A small image autoencoder, trained from scratch: 24100 steps.
Rows from block 2 of the encoder of a small image autoencoder, named by matrix and row number. Rows with one number belong to one neuron. Each number is 500 + 50 x the weight over its row's rms, rounded and kept within 0 to 999. All counts start at 0. Numbers have three digits each.
After each neuron's rows are labels from the 100 images, of 14976, where the neuron reaches its largest size: "top examples" is what is common among them; "colour at peak" is the nearest of a few named colours to the mean colour under the peak. Only what is clearly more common there than usual is listed. The data: scattered letters and digits in many colours. In brackets: how many of the 100, against the usual share in percent.
# u: gMLP up (value half) (encoder.blocks.2.mixer.u.weight, 768x384), inputs 0-127
# v: gMLP up (gate half) (encoder.blocks.2.mixer.v.weight, 768x384), inputs 0-127
# out: gMLP down (encoder.blocks.2.mixer.out.weight, 384x768, transposed), outputs 0-127

u.201:501629515500508499494501500486502505487464489477471517514498495484506492504477491494505501489601510498411492524498482482499495459509474488505512554419510504501502505515479481524523495491516496495479495483507501502528503503494496518510489495492493514481544488503490499502496795504480488510488496494528492504484492499510478504498512526547509507497498500507503498501500510590489497482478
v.201:502426479485512480461510496476493485514462440479486537501511445501514496503448483509455495481471568481537463530537468523517464527444506491520478504572557508551474547548472495485512462443466483559498507506524525467492498483553492510509465486478454533488495457464503502485522312557505482507511529494512527502549448448485513528485505484500534523480484513556481506519454507443515483531571
out.201:473519412522536560510425463427523501485476523428477522489466576410536511425418516584548491568503521523452460528498463598481522463613423484439526515469505471411504499471510462342428495482553488459461432485447533497540477512351445503478487591472563513467489495567509529520486508466416485425519399509531446615501497523518469564440523586537497488500454470456544428450597516420522485609420
top examples: blue (51 vs 20); purple (41 vs 19.7)
colour at peak: grey (49 vs 3.5)

u.4:519496513452467504527499529559473508505515497529523461454516490526487511521522500489470501490421475520741542497507592467615484701479563511496531520592498530508437486478507491562509527536369495486525506541529487479475515497535611476486523489523490491487491514449510506535490444488517537526476560498400620486465489466492553415542496456366499460524511473499446536486495494507513498440524
v.4:524503512524526411462563486470573469460439514449447522505437433462514396595450577454446563440559535497470458551486446474500476530426508540559463526475512405517440575508553597498565427464537557551439569382512482491483515524517460426604481502458482454509543487534441491408605443519478454431496543477551477556594545562522469544524547486427533526556507526535503523618444512501468443549612
out.4:513492332531579573522407477461461456489493481509499489479500472524585522475476454570610510560501521477483431498509474458438591482560501475423478564500476519480517524582469365444457455427501435518500331501433463522503493424448442612443541531593468543508512464522553563587493491508546489475525439460511450425518516474384522522429453516599505570494454500516398405436501528446542542493489
top examples: purple (49 vs 19.7); blue (45 vs 20); black (43 vs 19.7); brown (40 vs 19.9)
colour at peak: white (71 vs 26.2)

u.597:484611508502494504500490497482548508503489506480493507516498516485490511486492504490512500505584479517424511498487505504482494442513454504500529505406502486483503487489505514514487514524538499471489498487496493507527494524488502508493502509483507514471518509521486498496481761484472485488480493506532488512461506503517438505498510572546499489521510474486514505506516490548495498505458
v.597:451455536474507434456525510414437465492472482536476445479532462500498493544436540453504543479436606485531491540519413393536479519522548534499465578549482497490470528511404457571533484371442483566496530484507464464490484476550486532508545512525431551529520473453551455516513401496503529476499553487529514452588469450488574532528438484495525528529532466521506521442483504522518506469607
out.597:484497515546585534539467419458513550430492609469531477481360475499558493601466541525469526515494464571506498533439518532514415512482563477517511518488439427465492525456569591505522492520513630517482597454463447506506619519450456400517554441544595363538502499519491539488579507417459494459525487420488462564510572660551513540557533500435467497525484508463454444505537526480532479444513
top examples: orange (50 vs 19.3); white (50 vs 19.4); pink (44 vs 19.7)
colour at peak: brown (44 vs 12.3)

u.25:512400474528511507501501483476498481478490501488474515485467458496526458526466502516476495496442633511574480511514481500542504592492537506498493498573499486520324550505543494445520441424487518580482493486484507502471507485496486479520500487500507488531477470507510519499536353493496484479530501479484500521575512528490528540502511483481487505499489523513491489501472530403511449518543
v.25:451559521466459494430527588519537426520525545518570469498549500545425505490539503417495544468512437491589560462472546474535477565455515554520535401464476471473508440441520553443521561535491484445543542505562430475477491533459608435466554465491462504536525553476466460480448562478518545546432529540449569472509547473505480422540475544392501466647573448506578600491520451520480523496476
out.25:516491435520575569518452439450530517485497619451500461454414521464562484515443593523509502520505492535494504489472482526523484484539489482438527471487414455431488497453594596451462496504520563502453554449418463532508531539373351405520492511503623459480514526525466497491566508442470496412538473476519413608552596591542500589507568517463500503507515506457503425566542477405494405530487
top examples: orange (41 vs 19.3)
colour at peak: brown (90 vs 12.3)

u.693:506416504422468480492518551510492518506505479528514485481523490507476484499493512493475510475448520468676524512544485490524498595444535532523495420608523520516477514470499514476507512518446494544513512516524526457487516497539583477498499486491469493504476471442526460498509324498516525519500545499472622492533466466481530470525485443438495479489497499518484504499477470455500499489590
v.693:479580558510455403413551568500482428493455499455418556577498445440463475516514512419492511449558488428434502514518459481454514440490497486547475573416563468488458516524450500505517429445534515520510577398568479460507482472554518538531514490442406596455552498477446458418492598538442535525476520495554523493550454492513515480544458528530553509465541487536539580575473513606491485516538
out.693:475492580466421535538484532521491543475571605571552431470515544542422509553580566497470513455476452500553521462478545465558432541444567494519546506509422469542473443466597583618537582563485500460515521605517457499522591527586541434444563422506484441523403529501484527544491495446535521528478571562452549357510481499514524483598491450413508439513608467475446529441571470561494472423541
top examples: orange (42 vs 19.3)
colour at peak: black (73 vs 36.1)

u.539:492598551472455441470578545532534552500508488512528477484535502510506481507495519493478510434510515522498543508487531512537469572455554525539515550424536526509485460443496503546522532547509510500494564523570527452530529530526601457514502471469468467468480493432484453496489702486499564538503544494417621490518446449521512418563497492394488455506503485497526529520495497544508465504569
v.539:514580569460469501523530536519510531488532475539518500530528504498499530486540471459452493443534490486495536487506565511527451535454548524572505484446531492533514461460492512535508530560531468463530571516546490510486497559520563462520496485457503490491490524445431458476446762539514555521467543511441555476430499478547477417513517472448502449504509473503505538564523488585467472507495
out.539:487477385514622561545386461412512465438495582467483446494412488510585527484454561553580494561505518529485447476445464442450516468581523486428490608461405482462522507521545387382451489453558526482465432446422388529509550478384427534485562520568580483484532483554544551594537494405462494366580450477547446521557552521440498556512451537549474549565476452488387406425559508398545484509485
top examples: blue (70 vs 20); black (48 vs 19.7); brown (40 vs 19.9)
colour at peak: grey (50 vs 3.5); pink (45 vs 20.2)

u.573:487396470478479498473507530488513485502509500505504485502514521483490493477500515502497509492457510489700505497538474522525513544503498526498522444576509475504498498483509501423490506497463496509504504503504497435507487503484555487509513517469459510496474492499505488490496357486495512485517507505487524493546489475499457482485499497451504483501502500484519537494504485408497491567507
v.573:456552460520465466472451527441562488494429548432475538562500548386466531440483498490536506493530507498359531517497439574471513420521436489475499483403511458473491481507503492473510470461566506461492521442499464465616473529394427571506482529392553510458530523579460534476480497495354484486491483533646450536505554587549422550495538643663530502534520502441548553480555452494462492563427
out.573:509489572417432528546504524554477588566594527576572463480634585562440526515605446478434495501478471495528511417471542504534479581443499509511524476523503537574509415474541523627534567545472513428536450613501536504495565524612564498462537369492417475532414515464514495508423490508557514613456537597427545394481439455493490460533481438435470441473551499477504521473552533562491567420487
top examples: count: one (37 vs 17.2)
colour at peak: black (91 vs 36.1)

u.104:499612516515508502501492489478501509487480502477483503497484494503511498511469505498505507507571515515397489509480480491496486473505493490497497557393496496501484515510502485551514493484542506497479494476489495505508511499496489503499499488506506504486541485507507508509510805502487487493500494491518490504501501511502501524518502520516498509520497496501498496496511512568506494481495
v.104:506559545446455485495509544491528346476528494440486568569565497502521515450466482425539574511569535405492516542458523455419495481505467520530431482457496439511615504500479481487540401492522510458579522478545402467526444471495536579497542570506440540563536481532498567488444647546447462530466548522535542501464524465592509498548448490547567516529529499493537551455475520560538602539480
out.104:481488450541533522502475490452527494446500615455496490486372578419546486487443565524536502497501502532500497498523490543505569507549500509499533460489452412383491471443551549409442497517521526519472560469448465494504455531391430442534531631474587430479468523554474504418533503389442502430555481462509456605521559614540500538491547535454481434508513493435529439535568495436501447625496
top examples: blue (52 vs 20); brown (49 vs 19.9); purple (42 vs 19.7); black (41 vs 19.7)
colour at peak: white (84 vs 26.2)

u.355:499605566473459469508540544537504535504525516546528460464516489526493511540519522471466521473509479514522544492474550469552472569459550514523512554421479510504491480450517513580530536543495510485517547537548485480492537512537563452492515480508488459486509518448485474522485723481518567534489547497414595469489497476504533411552491470415497444535532476487485530515493491609508503446534
v.355:502507527524463505567462447435468397444595505543491392460448500560506530592546600475615581504562458531525443493451480390387524534597570506466543499434443397472460539429608471475463512500543558448588464535507397531453508474466515462478571477524496484645526530594536531513525549431491425472543470458481495489529555523521510547516510463445517547604488454417438512391504494523511560448463
out.355:490498433460580563562440481444464451464527566538551529480462479561499497536540515546606501560488469447471435438416517477468521492522509444474514580506399482583459508563536434455506525424473529449446370572418450520534632491498451534442548416579517448642500471540539529598555490487508483579437442470502416430522486521441548539419447460469511570532473498517419424357592492541531558391468
top examples: brown (50 vs 19.9); purple (47 vs 19.7); black (46 vs 19.7); blue (43 vs 20)
colour at peak: white (86 vs 26.2)

u.108:518495460518528526484469484375474439474470452462413499522495474485518504513455455511503523505518561470413421511502414475503478391492403473497499552489512508550472539589438407450534448385510490510500482457497498487533515438506457588482527498505457584477521434512538597521494364532463453496495507500610475495555475441462462566473481564608528558500483507544459495427466522453518513507490
v.108:400472456546433480457500541478544430489510538478506471542504567483483506479502572462518553538465453467592562498510454506514533520552518566462498407546473373441508456434520600428470516512513447458505508488489427456505436521400512466482518547469484520482483561563516549451491391464449539411465501559531530491518574486493480484520489534454527429555546476473580563480530432450521498533480
out.108:510506591459455432486564484578480566562484354552545556501585445575431521500581396495459435471492481492511559458516556537487443494348489465543466489514592578588517510533466506586516534513477494506540456560564641528507580511627622521481442345484464484516554510459517435535495497602564501583458463511486554491447399473464514469487471467507513561489460534574491549510456497605497605446456
top examples: orange (43 vs 19.3)
colour at peak: black (93 vs 36.1)

u.126:497577517525521501494489474461507502500475499446468543516478491493521497500461487497523504516580524505338475515482470501462500439524454486497487557356500490485516529530483487535506482466563504494476484461485497509516500492487481530501481507500503507487532486534498509498512717510483463486492475489551470518495502505507489552502503536559509533503491500505512492501510515565506508491466
v.126:482514559451419447502586585567554512471540499522540479521488483485485476536537509448467528427495476513651578521474586484570457589489543533599549453507475494528490473442546556545556524584491502483502628535596473482477496581506634422529513489460478460522489546434412459474460609498452574529493590488408576515458504537568469374519508488386487408546552503501529580526487484543453478497545
out.126:532477443528503488520539459549495440607514398513565593482576454532530507479585407543499445531510454445504489455521596541448719498406502505531460465506551573532517558562494520504459457495494518570529426516471671508472417472534479518497474497554491512530531527489510476405524497573537495521506391502485447516472540588478546483414499452533531605487446590554476472542386509465515582551455
top examples: purple (42 vs 19.7)
colour at peak: pink (96 vs 20.2)

u.531:499387472485484485486520526517531502494523495492504506512519514468491472483507511504500493491453505490660507502529514528504507548495508516514527423605507491500490487477518519434484503518476494518497540503517512467500484528497547472521499509460490494506449501499490484449503262492501523483517509502469535519520508484521459474481508493440485481483490500492516505517495492395495478546524
v.531:507596556467477477485539515541504512504519466522521480506519473503483492525529476468479501463553469491458539500478537493506474499477511492541514523444517498522512481516505514558550524549511487479520548527551470520505529549538564488512498459501484488519541540470446480492473758534489511538462535517483534498454499506544503448532501506489524485520526489527499541531491490603466514459482
out.531:493500580386407510530501530525507595583548610548562453483604579556414512502579540464433528507486453485522535449442520523546426537474499506493538454512471520526492438397566560607512580559480557393515504591495507512523568561608565453468521429473470454504447514501508492505448505488524506550449558622459557431487438422517476482575474460424489434497600445460521555474582489569494562424487
top examples: black (60 vs 19.7); brown (58 vs 19.9)
colour at peak: brown (42 vs 12.3); grey (38 vs 3.5)

u.629:493588527520507502494488485436500495505471501470471522510480492499507498507444498491516511522579523510344483516472458480485489442528454504495493561348493490487497524515483481552507496460568506479483492468485480497521499495488489525491495502499495528485539482534508508505510701503478469485480485496550477503494499496503486542514497542556511517515501493496507502491516504572513513491460
v.629:472542533442416429506573562610556506462536473482473449490482455465523457551555542470464531387552476513610570487460616483562522550470500502516551449469538507484498500513528536567506512512559471459452624516581443457514553533496533444549456463486479451503477570438454474498491572527521556499492548450435546564458458479499458399482498528444503463527500494547486551575526522574428456512573
out.629:527474575481467469514554478568536615511543505500527487487442541510518493532587502472414453436488460552542564449528583573547427546425504512572522429504506510533520454402544643548500506655503586494509609516529615511476550572500528387549491468463556359492447524482447467385513501497495504498542531516454562586492535585570460478491561457390458438485504560479524507597453506464484490508509
top examples: black (71 vs 19.7); brown (48 vs 19.9); blue (43 vs 20); the character W (25 vs 9.5)
colour at peak: pink (41 vs 20.2); grey (40 vs 3.5)

u.640:510408491426477487495511524545501506504515487518523496490511496507484493503513505489471495485460504498717510499536522504550502602461509511503542427607499507527477497489519526475493510530434512514505516515510506466509514521529601475504508496487475500514477504469504479495491355501501505517499534506482570490506485482489478479494500451457501496501501507499490542489475498433487513518518
v.640:535502491511561471486509450438562468437487404403458547531433375417584472526460439527500482498540609512435437519464447568492486463471440469501478520419492490622499565593459369464614410446536541552420470456484554502532555480434446562559455465464517480543534437488504532498532440576447449498506492457608456580550483522539453605441542505548533557505447564577482477475362549464509495540517
out.640:564483499491505517542503469566453528562547422572563496484573440614517530542607367508465482514492473497524495431478543480473510543356531491510470501521510559599531498554496488631522484511475533521571420550495536516457570464611531531471521343581449483539513500451522506523497489563602503603495478496447521393466513493451528467502486432495490546469467587550420492506407557524519635393506
top examples: count: one (44 vs 17.2)
colour at peak: pink (67 vs 20.2)

u.118:494411481474484499500504522530505501500513498507513491482510512497490495490504516511494497498447502493710508501528509503532503592488516516504517440606508508498469489482512514444491501514448494513502504510507507468495499509508545488498510503490483489503475498486513492495503358492502520494541516512457545499530490492493492479500498480430480489497499498492492501497501496410502490528521
v.118:497495588463414419360588546468545481480437406499437516549488434522501503527517494465467531450559526434500571529500431448464462489437535494557425492481594515534496576564414543563544448481515522518538574493570495440512507496580601536515445487457407572501526497473487488494548518564501505469410571516573603480542446504520519494545499488486593544485522500574510607524435485568497574531567
out.118:505483457481524500524480533506450474477533476542492447500544432554520512502499505526571536492485510434522480455529492377495539531472560502493484576511476526540502491588481397542599484447483431524509437509501411512466526412599518586447583463576404511530490476470554529589475480513603518538516536482477512356536484444393520451553401442541489547513513516550364498457442523506504489468616
top examples: pink (53 vs 19.7); white (50 vs 19.4); yellow (47 vs 19.5)
colour at peak: black (95 vs 36.1)

u.248:493395466476480485489510548494513479497509499504504496502517511496488486472499516498500502485457515474647511501526496502511513549496515525509508408588508496495490492473505501431481500484469493528503514493517505449501475496498547496510509518485469508511458488487516494483496294483501531487514524506486550498561491471496490480492489488448489475491502501486505506492496487381507489532560
v.248:506572533518516462464488525424501476456461472468411552564509466466486522492466490486485526473578550465397478526493492447477462423527469503492472578419523495511498551546410387551521459423522444481482498456541489493523472464521506553466478481484459560485526465491512520500490627531448484535442540488583511503466445459512484513476438534606525538504493462510531530473508486570530505512484
out.248:470500546401381522513494545524503557602561578537548473486650666493401516452554538480466521505478456466527539460484527528532489530523478517503541429519498512473509392397563549543430588550486498400526479586493501468539487544532561478447525593435429480506423536519510492475380501461491515534455529686461552451488445432515476473545473473444495399479618448406553553475625479539499556504451
top examples: orange (43 vs 19.3); pink (42 vs 19.7)
colour at peak: black (96 vs 36.1)

u.689:501389478489491506497501498516493483506504500508507490482509506501488507499505499508503493503468491495634502494532505497510514544502495507493484450613491506499490494504504504429499508491433490505509494518501498496489489493494501503490511505503499517519489507492506510502503339498504499502510501500488506491514502490496503500473504466490499508498498497508485505474491499418498519526494
v.689:453563489528522531494462480429518496509477558448490504498446536550520513517488544477497565485560507540316495503463380485447489555554505511493515594341486427436410516470501525544472518518605493449500494523466460483490507494455450469516478506502494481459472507537503545582477583468495503436488509460517493514569503473471474518529495547393486461625530454477484491489542528502539454472493
out.689:548483531484493521544481485549471560525554480573562441473562475634477537521613428502488493501490479523524513449474526425512504538408534502482490522509478568587506481537493463618517519511483491492549414552479498525477577447612548527434558376566411492527448474466563497561482493519634504572497518503444529346499455444404504444545447452484467528490505519531401483467462516559517574393534
top examples: pink (42 vs 19.7); white (41 vs 19.4)
colour at peak: brown (48 vs 12.3)

u.102:492391480501488509508486510485493483505504511510508496497510505501485507492503505509505505503466491495600503492511490495501509518515498503492497459598485495493501496486517499440485513485462487506504498511498497487491482496482499505492518516506488519499477504503510520497490308491498496475509494508499505493518506486491489491478490496505504499502503490498499498491500494427502507521495
v.102:510554558453440421434585507570588514563493494482530503505547533499463465504565528459472515465492494468529579482473535516506481547464547531532485459463528504482500429442581584575496539553528516510525543533541518470517490538514593363540459505431452477525494568471442390425491581508521570498471504537463583505537509484514541449566501423386531435487540516474600553596498469570471538500545
out.102:546481509488506513536494478565463559520551457591559450475549465641499530528620431502485490492488487537533509448484540450516483552388543498493487526513498558594511483538490471626523517531479479500556428569489516517458589459626555522452548374567408487512460468455543493555482492529647504568514516492431540354497458440423502443546455452466469511499484511535404483483454539528515550396538
top examples: orange (51 vs 19.3); white (42 vs 19.4)
colour at peak: black (77 vs 36.1)

u.375:480591515491493493498511525510520482508501507510509503528514508502492506484523499478515503492559489491420534496477542495452509470502513508496507500427494498495568494485485512525488513519523485483507503488502489482529490495495607504506496511471503514473490514509482472482481658486504516494443494509506510499468505488512484454513485517512513480491517493488533510505505480567500526482488
v.375:476565514495514449460544447489558456470478445399450574540497500442520477455413466499539525500576551480373459534512462511408533449527450512564478515378542453453542535534452476483475433454570488552504519422524508474511485502529508551512494513460476504518511472528458491453535710536463475464502481481545487543550475506540436558490479542535507556535447521526538485512470533529496522557512
out.375:469501515534488525508479478470532542467512657482522458491406584471493482534489583503469537499500465550511515520457515513526436525518541517506528463491441417393492466381586617499463526541523594473490595475471445475514518532437473386509558563476560425481459527539479516464529506345447508446524526526489509539514561593568503529590543512412491385522577468416512499521597497475520457512511
top examples: blue (42 vs 20)
colour at peak: pink (63 vs 20.2)

u.469:513377451518519500497489473485479492502497486477485520496504497487519496480477490530510484504466546489523446506539456539447523474503461491500486483569539499505529511536485466416487458446476491553486483489484523502494493477501464529504486499495486512507476471512513512494511288520505486491543466492513467501543482484487471539442502501536505535470466523513499478496491522377519478546507
v.469:509584523485487481409557478556565495492471458425463571572493495453536462497508436482493513468573536495371489541513498524464494474465456490552516518388555523544528506488507528502508475490535525523523547464556512480538497516547541479507445477459453516483506473471434494417514668562453486536497511518492537524500519490546445496482526528476547517481460534529538554571453542538508529560502
out.469:498513403502619583506421441469474478492489443497490503458496494492563529487454427552548494609498541532464412498503455516480525471590447458398507556494544518512500516554451357469503489453505458492478315525428551539497536473412451584445484474524497550488534451515553548639489499535478482495496408475520430500492432484430495554399497536569492591497445489518481416413516543498508523519422
top examples: purple (48 vs 19.7)
colour at peak: grey (28 vs 3.5)

u.682:512416507389460470432520533500527476485515457498498510509518494465497465520507524467477500464490574491706500512512478519491475539473488524537487419564549505552532496477516484465536502494472501517485520484550505443517491499529603502526503524463460553538476514441475495464502356547486474490504564506515575518534496452517478506498502484480545503488523500547522539508451499408481517533549
v.682:552425426480551519529463485557435535538542431517541534464489492536535526449531435546502461542429494496567403442564535600516583462451510449450504401603529541553516482589484453418459466458464514529517454548464594523484513451489469537453435461498566490527486491461545500538524382539528495552526431513468485491467477515464530514424505470537473527472458590514465452504476549402450498508468
out.682:541486559440448545536505491576474581549551490605560456466571536585455538525603437491445487502467476524550519432466558536552446556430495494499531488534509568604522459474530538652531544581446536440547456615503587511496616536581583494473512377508453464519414497464516496525460490538569497588462518560414570389454437466494490466523503450452475466463510520511479511485507537585492572415470
top examples: blue (46 vs 20); black (40 vs 19.7)
colour at peak: white (70 vs 26.2)

u.610:498605571482476472490554543515523529489507500512514479502505485510500497528508513467470519465535499515468527502475538489541461544471537513528518558400491510516489489469508507579534519538511518484496559511554490471516530522518564471519509482493482478483508502459482483502490747494487543522480549498450574491489488478524504440550505494435499465519515486500505533513491496601492486459539
v.610:465591510523493521512489488502553502488510505472483522531485527452506520476512508499536481512584480514404526507477532538467515448524459497507534489408498474466542492473513531507472511551535520463491526484486501523540487558479496488520491514482532497483519545533462523468486753476450474472493464496518484537442528531553438509487537536521491478526501487483535497521514509525498495535449
out.610:510491365491599590562374457424482462473524570512494480484479472540549526490475512557584514615498514506473417474443461444449556470592513496408518604488427474487514527537513344409480469424506508469489341525405418502521566467432449560434554500605520508530513473552570567605502494472507485481515424486525448415521527454437496565479408531557495555534475450498409426352555514459543537440470
top examples: blue (51 vs 20); black (46 vs 19.7); purple (44 vs 19.7)
colour at peak: white (84 vs 26.2)

u.312:498597526506503506501498488493510525501491508484493504502485495504506506513487495495504504505559491516402501501477497496496485471510479494496502540388493500495502504504502504550517509515546509476487498492493494511509512508493493494493495492504507493485532506513493497504503760498493482500489491498515490510477504513505496512514510520519503505516503495500504500503510503576499503480468
v.312:470531572517454467438556524511497492491446484518502532560504417538465501498474475441410576458541560528473539574500479445504388551403600519561485525403521538519521542478474486575518514501541486504530574448574499469525486510617543440449487469494426546441496507414500524478473606579480515503474586505489546445449465439560531432541437553475575502532520498585505529531443539537504567502550
out.312:504486514572629470513530425492523529407504532463494516493250432464594482571474529487476492465495494605506486521476538536511474535472546484540500511494479419486491521502536580493530472542512577547485611466516514500471550525449433411557513439533616392505513495484451515426596499445468502474552493417494444624516594694556502532489547516445448519511447542501471398549454523458491448513532
top examples: black (52 vs 19.7); blue (43 vs 20); brown (41 vs 19.9)
colour at peak: white (100 vs 26.2)

u.130:497600525499489483487509498493527513509479499444478534518510493502503489502477491491510513506658531491434496512486478493455500457503482495507478527426514500497523503500492480542507496470532494494498505472510481495510500495507509513508489502493488511478537489505496497492497840507488493500490495502526506494522487489504496508521484516533516514506502493502513507512500505559502515482489
v.130:485421508494471470468562558520501471443535467513467446479485515446471444526512567479471524401464504506665503524500530478571473573499586517546528480593501487515430466473502507472575484499464490527475581479552486486470483538500535466576512486484468483487475515419473490473515374478474594472539577476427539530572504518507497454496503481445484467531504514504488540532484474470439426518625
out.130:574479480496466551540504451575454520617549435583581529479582455612503524524612358508468472548494456486524501417470582506453591512393517515518465435518502553583552504541531535576453466512477571527585419537478556501474528467558521505464498440592477470558519555477523500450500496573580500560477429513468512430468561572453557482477502417502526553463475579527449497532436535499536629414466
top examples: blue (53 vs 20); brown (50 vs 19.9); black (48 vs 19.7); purple (40 vs 19.7)
colour at peak: white (100 vs 26.2)

u.454:510415478500502505500492502471485465494502489501490493493508495495502508494492493507501504504449513493577480500519480494521509494502489496496491492617506503509501501522487476449498489462416494515500496502497497497499497482506493522492504503503484533503487490491509523509492303511496495495511509497503505495517500482491503503485492495519507512496493496509491499481491502433506497517507
v.454:485443525456434475386550554506543520480448437459462552538526491433458481473471517492485490452508527467619507566585444556512458484471463540539449421588646480503511505511473533469506493539487496531472552486538545459518457557558603498536440534435450521472505517475432439426506382586461519527458516542526575554469426514546494485482530522483554497491480522511561553572512489468443506587529
out.454:491493361505495563532412518475467447510499461484458528514568518469513520443457450561576493556500512430474427510513470485452569459625467487436491523501502513491523497567446337438470475419496442489495284500464473491518429420449463636430502586529469553504503480531550547563440496536492497502506438524527451444501474439434497510403453513608516536472487511485492460423526506474518557483463
top examples: black (55 vs 19.7); brown (51 vs 19.9)
colour at peak: brown (35 vs 12.3); grey (34 vs 3.5)

u.144:495604553498488480496521509502524532500494505502507499504495500507502494514490508479491510488554503517410520511481516497509481512495515512512509553390496500496499490472504513561510516528530506487495533502514493486520513521501527468511501499488493477479509501487489480490494786493490514507486504498473520497489494488519495479541502511460499477512508486493512509514506500588500493477505
v.144:494601571495489493492533510516510535511483490492494516519493495485490509521505496468482507487570482507419517510485524492486474487497505481520500534419500506496515499497499512563531509528525505480482530497523492524513510531504522489514489481493501488491542536495452488496487785516487506511466510503510509516447505524540513484534531513504507496507521495507525523538503494624476502469479
out.144:437513463499553489509451521441492479426506577512510436489461510542496499447469603506596562514495525526485494542473425392505516511606570518426506660485452468435456525483480413502516555469514388460457479489460387511493489472502490501456552538513453541469498444510546516595503492402575501452520551471509476423545455362416491486595352534494466502547531354484455487408552497513509434522571
top examples: brown (62 vs 19.9); black (57 vs 19.7); purple (42 vs 19.7); blue (42 vs 20)
colour at peak: pink (59 vs 20.2)

u.751:494424483469478503499500516523501509510519499517520479482527509503483514487516507511497500507431493492722518491542515504545509551495508507497512461637510495499495480490519506467494523510430486492515499526497499486507499506497553502483502508488489505502471509492504503503479361495505518506499515515456533495504484479503498469495493467460492485484507488494518533483500493440500494526505
v.751:502594492520525503473489483478509488509448482435462535546508486447512501490469488499513498507638518474385463512492439521439508445512442481484486522408511496499535511534485477494508479443535496504475479424493507511535491472487483543504479509476494536481527481520492505477514722524481486483491480498578468519522503495511483550466510516590532533476480517514513494517503504540507504516496
out.751:553493369539601535532470439513465479501490377521508536495501407544586527522502330568525450537499530503496448491522510508448527488441503456480476538503531545590516549639451398506524447462493480550518357502490577539469563413530484592474476380592507524512551469478541538569540496612552495547515432449493479456478504512447528513374496494578509606479382599577398424481441556477510560446486
top examples: count: one (54 vs 17.2)
colour at peak: white (93 vs 26.2)

u.162:498466537448478453401552513530569546510506506489511485532501496496468455515496524457486519460459472490701540497465501504550473547465494519519520416620506485499415485467526577492513511575504522473492593483542487463509504587514580372523497495485509412490523529489447404477522349481487501515462527528478550536528503523525497495540494475363487483537528485489529563569472468487472505524565
v.162:495399479493497476481513517472504483467498494491484505497489482483515482492473521496488504482454536498667485508528478519521485542496508514528500446585514477509464523495506511436502470474478515538479530485516503464488488501495491486530507515475480505512470471494510509473522288500493511461525534475491523520560506486500472513488511494459499488497486508504498503498477511387499465556546
out.162:511487545434367557536489530544522609558550566564542443477598650540413516500575504478447500498474460511548543449489546542561450544480475520490569394520490539519517399389550583590463550582484524403523473594491532503533559562537569476461516515460452445485389523509504489475417500490558509515494532612434582427488449459523440466547515460444475387458582479441534527504589495531490531459460
top examples: black (44 vs 19.7); blue (44 vs 20)
colour at peak: grey (65 vs 3.5)

u.53:482474523468464488481511577483576520499516498506535470468531507497486500494510525464466535493452490506669534505492568496603473664466554545511548501526479486499447453446543500517498541536497497495495549537527483390568498536511627465503546501455458466474459484469512496484475449471457575499499560528379595492527488437502496420536487475319484442518519479479524550489499474486515486524519
v.53:526518492527531534481486412534536438445463502420420528508444433514561360538438529515535500478578544553421439523490472469398505472461497475489486493449491503529424576568503529454527453496523519576432490367452519548478500509458434438664491460528524474555618501570512481472566445514511405459543439448605416556568547547454527617466591519491533559587483531566502465563447537449511481485627
out.53:545499366526546526520447460502436456545513381540516526485554447547555532474502371578561493572498504476493457478505493472427614484495493505470462557509526537526531532602446391462460437450489455528558344520467518487485481415488478582428516507618453546532540484499548536548472491559549489546504387472505477427488521461406526507423454501582511598490430540534421448451420555456546599481468
top examples: count: one (47 vs 17.2)
colour at peak: pink (82 vs 20.2)